Rows from block 5 of the image encoder of a small image captioner, named by matrix and row number. Rows with one number belong to one neuron. Each number is 500 + 25 x the weight over its row's rms, rounded and kept within 0 to 999. All counts start at 0. Numbers have three digits each.
After each neuron's rows are labels from the 100 images, of 14976, where the neuron reaches its highest value: "top examples" is what is common among them. Only what is clearly more common there than usual is listed. The data: made-up road signs on poles. In brackets: how many of the 100, against the usual share in percent.
# fc1: MLP up (encoder.blocks.5.mlp.fc1.weight, 640x160), inputs 80-159
# fc2: MLP down (encoder.blocks.5.mlp.fc2.weight, 160x640, transposed), outputs 80-159

fc1.119:488545506500489502504505500462487519463489496551482483516539498490496499521528481513484491462499520493506517468503499527506496487509488492533529545526490480487494462507492435476516515509488518479537486499494505525487476480459512535516480468
fc2.119:512446513498497473494532481523556480486522498453487512449437525479503483476476501512496505465520496509494490524505516491491500546490513493468506509485481547463518499486492577464495490491533463501474518495508495503504529519513489466512512501
top examples: white rim (44 vs 8.2); black rim (28 vs 8.3)

fc1.331:535527510506522541495456524409511540519499502555530499491531514527498507455532500485536492484482513545475477511518492517500578511541501531499518503492508503515456548505468529483482474523511490507516515540509472507543498463473500506492477469
fc2.331:479467513540526434496530489515441476443480494509464503464467520464526485513493529510498497533488524503471480520525519485472487512488478461496525507489537494500517484502539567526522555537460513507494511486483501502498476501471524494502460506
top examples: B (28 vs 3.6)

fc1.186:482523523485524548490541452451514516482477522522485486475514477494455478506509491524500477470507485534480477546513498470445457570561521469515494517483514521499501492496474484460466504510474522517516527505548520495515446486488464526513452510
fc2.186:486504479501503473511480502466565505518464480474503529477446514520526526481502476520461519478512498486528487504486509519487558466497483455508492529501508498496475531472506501441474469538506520497505511504458499491539485496502486475518543520
top examples: purple rim (28 vs 8.5)

fc1.592:487513514531526506537540571498514514489527576499515495543481513511506505484490465529469482479503535501505528551521542476515465529499502500522496520507564479502556484492502522484492476444484477541499536480517491521470506520515561530523537512
fc2.592:512504513473462548507501483517499484526460437458534488464518492513499495513542533501505528513520486473509455481496473544516535460486494482486457496511463508520478528530519500500471542503522533507499510509511533485516475546497476489519503484
top examples: teal face (31 vs 8.2)

fc1.80:511530481479499497508513508503533492466516564503493500552452541519518504484495513490504475521498513521494513526512456488541511533529501520519539524531518483531509469493490583547512524485497514568510498474484452480506481492513462496526506496
fc2.80:489497531542520480526512479467472489465454518541506530501494498496522497500487493481455486505457537511494466527543510514504511498494452478443487495506472511512518466495535503533518567533525469489490557477507492538495468505505546471442495433
top examples: teal face (32 vs 8.2)

fc1.411:531505481525539535516505538498546513501531549562510506503519555496522525469503468502493519491502517535507497514534503463537513505489511492495515520501478447500540449486490512502561512472546495477472501520483501456525480491474505477529553519
fc2.411:497495545515454500512513489504458486513475472467507503506481505486529490571490530520483492488500466496474450460460499526484522527520500505475509509528552525452477516530490556468469513553495505515521555474475487533493517531508514527477469467
top examples: hexagon sign (44 vs 19.5)

fc1.195:473508507507551559474484546483474517498471496516491538521496501513552482498510544525498467499505501488502500537533470538462541493472475448511523502550502474505513508515491521520465518493486521459486494487517470441476486471467482520514545485
fc2.195:514480489461478490458535489533501475492517510500478510469505487523499514508472465511488498468510510521468495484482502489510518500524522560508520496492516487478498500547529578451502507541542517560535537503462484546540487503477482486530446469
top examples: purple rim (32 vs 8.5)

fc1.182:490516524499524551477473482450535536484503502551523490524493488538498524512503518517489487498500540544496494559505490485519487539520500512535515494505510468491513502496484514541510547509481495494505508505490473510490449489495468489495444448
fc2.182:455485528482465488469549480478474471474479503533489516483462515516580470497496486513465511504511497508477442522529520495499512519516478470443527490498522494482486494523511532464516538554501516540504500505468509516532430480481492477488467450
top examples: hexagon sign (55 vs 19.5)

fc1.322:527517474487503487479469501504480539510526553532494488536438562528505494515511509481533531516486480489474510509494444499494493489535467487503528497516506541492463505525481546536492494483496464527534512501533442506525533490497482499538474498
fc2.322:526553490560513506480472516455444483446518465542522528499531488510503501514506518458468512504478545492447504499513514508493503491493459503475498488502497517491489498496492517514547551513510453523463507469491519524510491463503528517486518500
top examples: teal face (31 vs 8.2)

fc1.261:528472462533485495485503483490457522473527513524489479500484529519542507488510513502482478514488516494482524484483499513528525503521501516514492493513488496474506463478517579480431456483485474494487488478489501488459501499475459466505524487
fc2.261:483464518527521505479527488474481452474467515509502491523497550448478487502496525482476446479460508525501483513520533501547511525500485491481515498484524458556500511445491487541531542532510508512538540514531489498512478511470516510482456477
top examples: teal face (25 vs 8.2)

fc1.612:476477558483451521499488480493430502501506522482515492519488470458511501494503504554468503539504497483491496458495515484520551468503512475485491531481515489525525516509507523499500502527491539515491477511545529514494535488513505506498479502
fc2.612:501455502485514502482474506500476517470476482475520505476502502506516478473525534489501492499517534478462472490514523486487507489504457509487531453527486511457494487543512508483566545478467514532465516547486475467561462457521480531467482494
top examples: B (35 vs 3.6)

fc1.52:488524541503513525513465533459460527438496530532480492498527518507494477487512491503498487475501505523520507508468504511502474477522527477505523512505486510467493561525520497480476504538493515451528504493510511526513517467435517496517539491
fc2.52:498460484501480507495552480523467484503526472469499512481460518478493488518473521510488475502480496529476486485544498516518530525520460492488541518497539493500491509525498565457542506516536521515487518486483536494461505465492518505541471470
top examples: hexagon sign (61 vs 19.5)

fc1.611:513518500494535497483523490548484506537504501472483481512497527533517529516508502481528507498486496482472450528484519437467515474510500524529488550471508485477511544467532496542535512539523549493498558495449487529499478498492505504520499494
fc2.611:513457501513505495483551495475465505432533493503510537490496496462559443513511515547481469562476501501517526526539531469517495519472506451449509494482525501509515508521499537501466483522502462475453490477509564498526517506512510468484490485
top examples: white rim (41 vs 8.2)

fc1.133:514447532469494482485470476491475513514467469485493503510471477526509455536464487518475503509525494544518528485507566514481510468510520533469508523471485475477520514464495485495458472519511512497506554496470499467499483463478469505519506511
fc2.133:486487468505536541500540510506482461514500460513521469527482486482509438483484483507436499516512531493562489501528486471511480493502505492471514533478497468489530513508489489513513536464499516501459502526516498520489481512461516494508442501
top examples: cross (28 vs 3.8)

fc1.417:498518524515524496527493519465526490463478502555487488514540495502460507514504497495480495495486495529475502497475521514512463518524518505484535529509497469448536492506500475447535497511472484502514503485526490509518487505461544490503487489
fc2.417:500486464514522460508517482523576528500511504464480496511442501493499488474496516493513550497463503493524479466521493485477485503498487495490489498521491554522489499488499543506465490504536482479477518489456522492503515504534481485498498510
top examples: white rim (39 vs 8.2); black rim (30 vs 8.3)

fc1.591:520500521518518482554496530463467502506498525500508478473492493485456447520513506479515488494480505511483497547519494520484527506530521501493511520490511515479447472529478491498492507508519469506486498501481543524456516514455507524488482509
fc2.591:461518490494509482467534457466555487454525463488497520477508494523475502510519474461511513482500497494489478478451473508522490500489484488512503475516504498480491470497514440517471511518528481502540495479479495510487499533540486512468567477
top examples: triangle sign (48 vs 20.1); black rim (30 vs 8.3)

fc1.621:515514512486490497533509510471466535494551509488479504506515506488485524521516537550521492498451559530467519511510506500510502481511463485473517501491487506450513508545477498519485482529468499543474474522525493531511493462495496517489462471
fc2.621:504496465490545488456543493507519474479500455463499492467481474539539519490492473520498510533487500497511522520515522451523502481497474495465536516517511482495505484476503555470532521496510523516499536553465536492527512521490504486518490479
top examples: green rim (28 vs 8.8)

fc1.244:492461483516505532524544556479522492489476483530501485473519516474440485518528525553468507493489484536498491508471507503502481505496515444470500504504466472470508511492528460497510486489522498474492480501489541498525524492499513536503499504
fc2.244:530496459484499464464509470525570505525532512483485501472465481506488506499519481494479519489514492478527471474487480512493491477478459490516494526536496514501513479494479540477477491517528514512524528468509500500503496520551499478531536497
top examples: white rim (56 vs 8.2)

fc1.9:533500494503531509507495473485545508528523521488466466483522484443522491492476503511505492490540470527496500473501521537522502474517513533459520523466512505470489486506534523473496497488515493470497504532494461519514455515539526512503543517
fc2.9:474478518498519518511528500473441464499472513535531501525470481499516458480497466483476484508497554459540470495498502481502477501521485496515487509545509474484519498511484484511507488515518516468462532460504541495489475468495518470482502449
top examples: cross (29 vs 3.8)

fc1.103:533497545490543489508507512527508451511473468482537484512518498518513469498511481546525495498489515528474532504531535501462519476489466536495492526474462476439517505500525507484492474531516526498456519471524496497512509481479511501530520525
fc2.103:476495469457507539541517507524494455464481493506502518509495471466515485517503435478476497521494543482576517538534506467508472491504491480455511484510520468498507508497492500486479500469448511536470492460504507507508480527490529497470500503
top examples: cross (29 vs 3.8)

fc1.108:486447552472468533474520492459442529498511515496528503464498481505506519462499512528484497524510492474463468475495513494506540447504501445478520498481494507518490527499504507554508530505486531499474510511517504486508521450531500491480492491
fc2.108:512494491476480518479461488504517533489507488448538489477506489527496477484500507492504508488510511483468480480471521506465510485508484493514524481530499512459493480537526507450560504490490469528507512520452492483548502460528499541513508530
top examples: B (30 vs 3.6)

fc1.163:513494506482547523523551527431487496499483504508528486478537492516493479469545557481466411499495507482477493457525522518466528496532482534516495518452503500481499496471484473445499486514487531482484526507496486470512475503534503473491482491
fc2.163:466495522513495459521502470480542481474515519476497490485462499499504499503500453477523558514470515519519564531529522461500481509512505491493495502517483477483506491503507536510468543497502481476500494501469528496534478502497513456476532513
top examples: white rim (26 vs 8.2)

fc1.60:491490482505521505516516499495516484507550538480537480509513513518528500521487512504515457470484479467551549528484498517503502508530485549523534541508515500475509467500477487512492462512512507502499518449468488543537538491510512463511545497
fc2.60:556514505476469506540489491487522494495511465516538506523478490521501492470548486470509517510468530467482465540525504466552469455464489503443526511516501518506493473507496500519496480470460491513455523490528543491495467509490498510446485512
top examples: triangle sign (44 vs 20.1); white rim (29 vs 8.2)

fc1.12:478481486491522517485513504538543499508486536507488528514491502475504459518507521512478476521521464486517479484516534470494461493493509498448454486521506496429523498537504515530511536533523513474470527511487500500481445513504523514506512513
fc2.12:511494509462477512476524470457521470477491481501533520503525469570539498500483472496479496507491520486494495518500532484546530495516503503488537510516506474547542512512477496427492469498537512527504503496457512515530484462489444485501441469
top examples: purple rim (34 vs 8.5)

fc1.120:483527528511486516471529545489450512507497512517514486489467507428531485540481514508496457505479500472481528527542517566506523476528492547458467502461543488494507518493479488475519500484536499506505482503502517513471485505501510514485516516
fc2.120:528467496475495501551529489495491463515492497463493503489513476558466494447520488528495513505523458476489523499503477404508484533512506466493553516537446511538496490505528493481474525523532489500514533494495502493550486514499484459521472471
top examples: green rim (31 vs 8.8)

fc1.487:490463472494503532494499529490491507492461455538473483487503465493463462517546487487522478518516493554501504522503518539434482513513507444516511520505468487494480502491536492523495500444496495454512534519525527474496488494495518512489441518
fc2.487:516518465468477511459501493532606498495531489466468517472498463513490520489522491510510536493508472481488526478452475486540489468513488474502492508516513497478512506460504516434482486515533520570492478475503484508516524543513470516545489451
top examples: triangle sign (41 vs 20.1); black face (27 vs 8.7)

fc1.225:481497507478496542491526541472475503468491532511532522492513530513486520506461457521511490482542495503547473483483474494514503486526486494472462482504477509510513477541486479482480500528493501499556489531467480488547498518538454507470505471
fc2.225:557530536525520493518484486499534487501484481502484462507505460424517464453522528503498515504472529537490506507519528532531534545469519493492521522485472515499501461473499556477509514455525511499491523484526547510475506515483510526511534507
top examples: green rim (25 vs 8.8)

fc1.502:503492481523469512510488536477471523524489532519489522487512493493506517505510505534524501484476522492511492541515475563496521485544459482534521534513558451506482535490511525489555499513523507501530475541510543487535490504491549517510518521
fc2.502:501497517489537468527538522500506522458534497487472492458481505484502512492519538486517497523544474521458503493516533462454455525504560496460525506517467539514488479530501538558457517502498471513496495468510501534479483502474474482462475522
top examples: hexagon sign (43 vs 19.5); black rim (25 vs 8.3)

fc1.145:519504514477538474535456511474470528498527546532498513445531560463522537501513479527509523529513437536459493503498514496512474501532496546531493483462495488485499468488454498506532470496546495515499505524540491525488454487477480529472499534
fc2.145:482504525528514506524517500493500483493480476484506473535503470518513466520500538471493484506481565467521503529514503544492554525494498466444498526508502534490469517494540545465486526531460513527503522481474518468537522493498552494512467479
top examples: teal face (29 vs 8.2)

fc1.427:501482505463507506564507499519535469494526507518504482467472513530477504530489454526472459469528470464508524516513558514487519487507494501469488517463549499482478472521463499513496467509502492534482491464492481530532502460493517481495484535
fc2.427:514497506458491487553512483462518486502498498531536517546475487500530477499515467461479496478460544465519476524500541495553510461449482514457465501534474505467527473522525502489458514521501501478501501491526525474479479507523539497457551490
top examples: triangle sign (51 vs 20.1); crescent (28 vs 3.6)

fc1.31:500508517485486502521531456462436504461534528496515514461510464454529522511485496508503459491527479516461485496488488472519541464510517521495501513512493570504544487504495490436494497534503522521530542519549516487487465448482537492510481515
fc2.31:526474526521529467468515505520493525487493494525511497501526496504531513493490525525542473545495553488519522511505518502455514487502475465504498462454553496495497468514493492543509549512477504544473508529470489481565510473487480520479538480
top examples: B (29 vs 3.6)

fc1.326:473505496492492565462532493529501465520492464521465525514517501531490505463516463490509486532514487517475498504510510482526466504520466504483542497488470468474513477521484497429487501527490480478501532546511498481516477508486495523519463526
fc2.326:505477549541508495543465501528505539487496469560479492488467507420507512524449472528510511497496481514509480492530503482474477529533517538492503483509512509512518457523514562474498484528471519513487499467479528483515450464476497493524484489
top examples: purple rim (46 vs 8.5)